config.toml
encoder_arch = "xception"
model = "contrastive image-text model"
dataset = "short English words printed on busy colour backdrops"
train_examples = 90422
image_size = 40
crop_scale_min = 0.8
horizontal_flip = false
translate = 0.12
tokenizer = "word"
vocab_size = 241
loss = "softmax"
embed_dim = 128
encoder_norm = "batchnorm"
encoder_activation = "relu"
encoder_depths = [2, 4, 4]
encoder_kernel_size = 3
encoder_stem = "deep"
encoder_widths = [96, 160, 288]
text_encoder_causal = true
text_encoder_width = 128
text_encoder_layers = 12
text_encoder_norm = "rmsnorm"
text_encoder_norm_position = "pre"
text_encoder_activation = "quick_gelu"
text_encoder_mlp_ratio = 3
text_encoder_head_dim = 64
text_encoder_fused_qkv = false
text_encoder_bias = "all"
text_encoder_qk_norm = false
text_encoder_parallel_block = false
text_encoder_inner_norm = false
text_encoder_kv_group_size = 2
text_encoder_positions = "learned"
init = "kaiming_normal"
residual_init = "zero_last"
optimizer = "adamw"
lr = 0.0032
beta1 = 0.9
beta2 = 0.99
eps = 1e-10
grad_clip = 1.0
magnitude_pruning = 0.7
steps = 6200
batch_size = 256
epochs = 17.6
lr_schedule = "cosine"
final_lr_fraction = 0.01
warmup_steps = 310
weight_decay = 0.09
Rows from block 6 of the image encoder of a small contrastive image-text model, named by matrix and row number. Rows with one number belong to one channel. Each number is 128 + 32 x the weight over its row's rms, rounded and kept within 0 to 255. All counts start at 0. Numbers have three digits each. After the name is the row's rms in percent of the matrix's.
After each channel's rows are labels from the 100 images, of 14848, where the channel reaches its highest value: "peak on" is the class under the peak. Only what is clearly more common there than usual is listed. The data: short English words printed on busy colour backdrops. In brackets: how many of the 100.
# convs1: first pointwise conv (encoder.blocks.6.convs.1.weight, 288x160x1x1), inputs 0-159
# convs3: second pointwise conv (encoder.blocks.6.convs.3.weight, 288x288x1x1, transposed), outputs 0-143

convs1.273 107:156128194128128128128128197128128128182128161128185183128128128128128128128128128128174175128128087128128128094128180128128128128181168128128128100128128067128078128082128128128128128128181169128128128128128128128128128168128128240060128128060128086194128128128128128128128082128128176128089128173128128167128128179225128128128128128128128154128128155128128128085128185071128128068053159090087128128128128128128076160128062189128128096128012128128128128128128078181191128066128081
convs3.273 103:161128073128128128128090128128128128128128128128070176128128157128066187128128128128128128128128128128072128128128090075089128166128128169128128128128070128128182090128000128128190128038128053128073128084128128128128128128128128128128128128087128128128128128076128071152128128128128128082128128128175128128208128128161128128058128128128128128128103128128128128175128128128128128128128162128128083128128128128105069128216192128212128
peak on: letter r (40)

convs1.287 101:128128075128204128128128128128128128128128128128197255148128128128128072060128128128128128128208180128128128128153128178128128128128128128128128061128149149128204128128128180128128128108087128128128128128128061128078128128128128070193128080128128128128128128214128128128158040164128128128068067128128128128128128128081128128059193128128128128128128128128128128128074128149128128128128067095128229128209128128128128128128185128128128180128128128191128128128072087128172128128128128
convs3.287 081:128128128128128128128080128128128053067128128128207128094181083128128094128180128173128128128128128128177128160128128128128128128172128128128128189086128175128128128128128128128128128128128128128231128128128174128128190128128072071128210128128175180128128086068128128047100128057164128128128058128128128128128128128128128046128128128048128128197071128128128071128128128128087128128128077167128128128128128128128180128128128128089128
peak on: letter v (30)

convs1.17 103:128128128128100128128128128128128128178128100176128128128128128128128128111210128150128128076173128128128128128062128128128098056156110176096200128128061128128128184128186128128072128128128128128183128128128128128128128128128128072128128083089128196128072128128128128128186072128128128128128128255128128128128128062176082128128128023128128182060128225128175128128128074128128128108128128128154128128128128128069089128128082128128094128128128048092065128128100128128128128128058128
convs3.17 099:128128161128128128128128128128128128128211128128017069128128167128128128177128128128128072128128128005128065128128184128104128128128128128128074128186128128128128128128128128128076128128082128128128128128104128128128078153128128128093128128128128218128128077128204029196128128128075192128128128128128076128170128128128128128128128050128068090128128128212128164128105028184128128059128128128128128128128085128128102163128128128128210
peak on: letter r (29)

convs1.41 088:071175073188128128072188128128183187128164128076128128128128128180128128128070193128128128128128128128167128128128128128128128128128128128128128128128128128128128128128194072128128128128128092128193128067128128128128128000128128081128128074128079128215128128128128128078188128128128058128054128128128128165167128128128128128128187128128128170128128128128128128128128128160128097128128128128128174171128128128128128086174128128128128128185071128168128128128128128128128128128128128
convs3.41 117:128128163128128128104128165128033128128128128090128128067072128092128128149128171128128167128128128128160162128078128128128168128128083128128128084128179188171128128154128128128128128128128085189164067128128094128083128128128128163197128128082101075128067069128128083128128211128168128128128128128128199128210160128128029171128182207128128171211128128128036128065128128128128128128128128177128128128128128106128128060172128128162068
peak on: letter s (32)

convs1.190 082:074128128128128128128128128128128128090128128184128224204128128128128128128128217065128128128014128219128090128074128128128128128173128128128102128128128128084128211128128128222128128128128193190128185128128128128128128128128128128183128128128128128128128128077128210128128128056128128128071128128128128073128128128128128128128128128128128195177128128128128180196069128128128128128128128128128128187128128128128171128128128128086128211063128128058128128128128128205128128167128128
convs3.190 094:095128128128128128128085128128128128128128128019155074128128173154128128054128067128166182159128195128128128128159194171083128075128128128155128128128082128156128128128128160086128166128128128194128128128076128128128128096128128168128128128128128128188128128128041128128128128128174128128171094128175164128128061128200128128128128073128128128159128128066128128128172128128128128128128166128128128072160128128054161128197128214128128
peak on: letter a (28)

convs1.133 093:128128069128128206128101128128128177172177128128128128128128128128128128128190128128128157128128128128182128128128128128128175213128128128184128128200128128040128128128128128128128128196128128128128042128053128128159128220128128183128221128128128128128128128128187081128128128128128128128128128128193128128128182128128128081128128128128128128076070212128128128065128128128128128053040128128054128128090128180128128128073128128078128128128068162128128128128181128128128073128070128
convs3.133 095:128085092128128128128128128128128176180165154128128128128128128235128194128128128087128128128214128128128128194128128164153128128053128128128128128128128128173128128054128174128128128128128167165128128091128128128128128060128189128128128200128128128128128163197128128190128128128070080128128128012195128217128128128128128128128128128184128151128178128128128128128053161128128128128063128128128128128128128128128128128099027167128128
peak on: letter r (25)

convs1.275 097:128128174128128128128079202069128128042083128128128178128128128055128128128128170071128128070050128128128128128128128128128177128188073128047128128128128128128128128128128053191092128183128128128040128128128128128163128128128128190128128128075128128128199219128043128082128128075128193054128128128128128083128128128128128128178128128064128128128064096128128128159128128128128128128128128128128056165128128053128128128128128128128128171128128128128128095128128097175201128128128128
convs3.275 090:128193128155169128069128128128103090128128128242095128188128128005128162165128128128128128128128128128039155128128128128168053128128128128087128128128075128128128128113128128128209128128128128128169168128128128128128200128128069058159128128128077128128128128128198128128167128200128167128110128128128128164069128128081128128176128128128128128164128128128168128170128128171128128086128128128189128128048128128066128128128128128082128
peak on: letter a (26)

convs1.121 099:128128087174128128128128099128128128128128128128174128128128128177092078128085167128128128128128128128200128071061128128177128200063128128187128189128068128128128128128104077128201061128092128128128128063128128128128128038187128128128057128128208128088128161033128128128128128170128128128157128067128128128128128128173128181128128128128128128128128128128173128128128128128240128155128080128128092128128128128128168128128128128128098128128128082128195128128072158128128212194189128
convs3.121 110:176071092128128178128128128128128128128128128150128128196128128128128092101128128128128128128128089076128107204128128128185128128128158128128128103128087081128128128062128128128193128071128128044071188128068128064128128164128128128200128128159203128128180128112128208099128128128128128128084111069192082128128089072128174201128081042128128077128128071184128128128128128128128128128128095000169128195128128128178128128128128092128128
peak on: letter s (25)

convs1.104 117:128128128128042158085128179128128128086128128128128190128128089128128128128128128097176162181128128128128128128217128128128054128128128128128128100128128128128168128128091128128128128128128177128128223158128128128128128128128069027128090128128046128128069128128187128068074178128128128128160128086128183128128163088128128175128220128095088128128128128128158128183128099128128128174076051128189128071128128208098128128128128128173128152128128183128128077079096128128050128128128128
convs3.104 112:184128128128128128079128179128128056128128128128128128153128128128128085166128128128128128200216128128163128087080128073189128094128055128128128137128128100128128128128128128128128128128128067128128128103128128167128210128128128081128128066128128164103128168128128128069128128128128225100128128156128128128216128176181100128128128128128072183182059188128128128172128110128128077178128085128081128128170128128089128128168148175202109
peak on: letter w (26)

convs1.183 096:128128128091128128128196194203216128128050128128128190170128128128128090128128128128181175128128128198087128128209180128128092128128128185128128128039128128128128128128172128128128179178128128128194128128128128128128128128098128028128128128128128128128128205128128128128128128088128213170239128075128128128128128128128128128083128128128187128186128128128128128187240128128128128128128128128128159128128128128128128179128128173172128128128128210128128128128128128128128101128128128
convs3.183 089:128078128128128128128056128128128128128180128128128128177128167128176128128128128128196188195128128128128128128128128050128191128128128128128198061085128128201128128128128128128128183056128128128048153128059128010207128082128128128128128128128128128128128128128128128128128128128128128128128128010128128128178128128128081076128128128128128128128128128128171128128128128207128198128128128128189128128057128128057128083128128128070103
peak on: letter w (43)

convs1.108 096:128128128128128128128128128182128128128165128128128128046128128128128128186128128184226128128163128128128128128003128128128128030128042207128128128128128096128128128128128128128187128128128128128069128128128169128128128075128128128063164147128128162200192128066128128128128128128056128128128128128051128128164128166183128069128128128128128128128128128180166128128128092128205128128128128128084060128128128128077218128066128128075128128128128128128128128157128089128082128182128092
convs3.108 090:128128092128128186128128128128128128195128128128128128128128128128128075154090128128128128128180128128032078128128128128128160128128128128128128052128184128088128051128128128128128128078128128128128094128087128128128037128178128175128128128077128128128128158128181128128217128204128128216128128128128128196128128042179128128128128128128091128128128128128183128128128128128128128090128128128128128079128101128244128128128128068055173
peak on: letter s (28)

convs1.213 104:128128128228128128128128255128128128128128088128128128128128128128074082200128128176128128128128158205087128128176128128128164128128128128167128128128212128128128128128128128128054105128170128128128128128128128173095128075128128162083128128128128128128087128128128128155162128061128099153128128128081128128128128128128128128128128128128025128128128128128042214171128128128128128173164169093089128128128128128128188128166060128168128128128186128128051108128172128128128128169128128
convs3.213 097:182195162128128128128237128128128128086128128128128128128128128128128128172128128162075128128128092088166128128128128128092128128128075070187128128128128128128128128128128128128128054128128128067128128128043168128128049128128128128128069197128128128176128062128034128128205128128128128128202128128128128128128128128073128195066128128128128062128178128128128147033163128128128055128128128128128128128128128128154128128128128128081128
peak on: letter s (27)

convs1.247 105:128128091128128128128128128128128128128128128049128216128128128128157156128149106128223128128128128040073128154186172234128128128128128128162096128074128128081050128182128128128063128128188128128128128128128128128128128128128128128128162128084128128128151128128128128163128171234128211128128128128102171128128154211128128128128128181061058128128128128128128128128128128048079128128128128160128128128128128194128182128128128181128128128214128192128128128081190128128128128128128128
convs3.247 096:128167128187061128154128128128128036128128216128128128186189174128128225128074128128128090128128079088128128128128128128128128216057193166128128128191128128128128128079128128128128128128199128128128128128104182128199128128128128128128205128128128128128169128081128087128128128128099128128128213128163161191072128128128128128128128079128079086128128243128223159128128128128171128077128184045192128128128128128128128128171191128128128
peak on: letter w (27)

convs1.222 094:128128070199128128128128175128128128128128128128209128128128128128128105128128128128182128128128128128128128128128128205128091128128128128128128128128128128179128189161167128187128128128128128180196128128128128128168194128172128012128128128128128128128178128169128128128128128037128162128255128084128074128128128128159128128128090062128088128128128128128128171190184185082128128128128128128128128128128128195128205128082081084128128128072128128128128128128128128128165128225204128
convs3.222 085:037128128128128128128128128128128128128172159181128128128034162128201128155179017128190128128128128128128128128128128128128083128234128128128166128128128164128098128095166128128128128128128128128128128128128128128128199128128128154128128206128128128128128128128073128128128224128128128128128128052128128128128128128128128128128128128049128155128081057128128210128128128128128128128085128128172177079231128086094128128177128193055128
peak on: letter w (31)

convs1.116 106:084165149085128128077104128255128128167087100166128128097205128128128128128128128128128081128089179128128128091073128128128055128128128128128108102128128169128128128179128128072128128128128172128128128206128128128128073128128074055128128128047128128128128176184128151128164081167086128193128128128128175043128071017128090128128128128070171179128091128128128166160072128128128128104128128128128128128197150128083128128128128128064128128128128128097128128128128128128128128128128128
convs3.116 099:128074128099128128128060128083128128128094128076128128184192128128128128128128128128128128173074128128061128169128179090090175128128128128128128039128128128128128128213128128099128205128128183128190128183099128128128094128005128128085128128173197128220128128128094128128080081128128128128128128128071128128128128128128079063128128095128128128128078128175128150128128097128103128128128064128128128128128128128128128128158128128198128
peak on: letter w (25)

convs1.254 092:128128176128128128128188128128128128128128079128082128078128086128128128048079169180128128128082128128128081182128161128128175128128172172128128128128128097128128179128128128128128190128128185128046128171148099128128052186128167194128128165128043076217128195128159128080061128128128128128083128128128128128128128186128037128128170128182128128128128128128111128128128100160128059128128081128128128020087128128128128128128076128195128128128128128128128128066128128075128128128128128
convs3.254 102:128104128128128128128128174128128128128190128128128128128128128039128128128128106128128179128128128128128172188030071128061050128128068128128128059177128173128128072190128190128128128128128128208169128128128128128128128128155128128128184128082073128128128128194128059204128151158191076128158128128128128128128128128128128128212128128128128174128128128128056177128191178106128128128128081176220128128064128082128164128128082128062095
peak on: letter a (33)

convs1.150 097:128165128085128175128128128128128128128128128128128128128128128128128128128182128128128128128128217128128128128128128128128128128128128128059038128060175128128128128128128128087128089128128128128218128128128128057128128128128128128158128128128128128161128128128128128128069128128128217169128072171128128128215128128128128169083128066128128177128128128200128188170201085128128128059128128072128128128189090174128244128128128092184128063224128128128068128128128128128189128178128128
convs3.150 113:128099128128080128128128102178166128128100128128128128128128210198128096209128128157128169128103128128128128128128168080128128086128128128128128090197128128128128176128128128128128166144128060128128077128128128064128107128170075128128128128128128128128128128088128128128128128128128128071128128128128128128128141128189128128128128128181040155128128128128128175128128128081104128128074128128175076071128102059128175162177186128128128
peak on: letter w (27)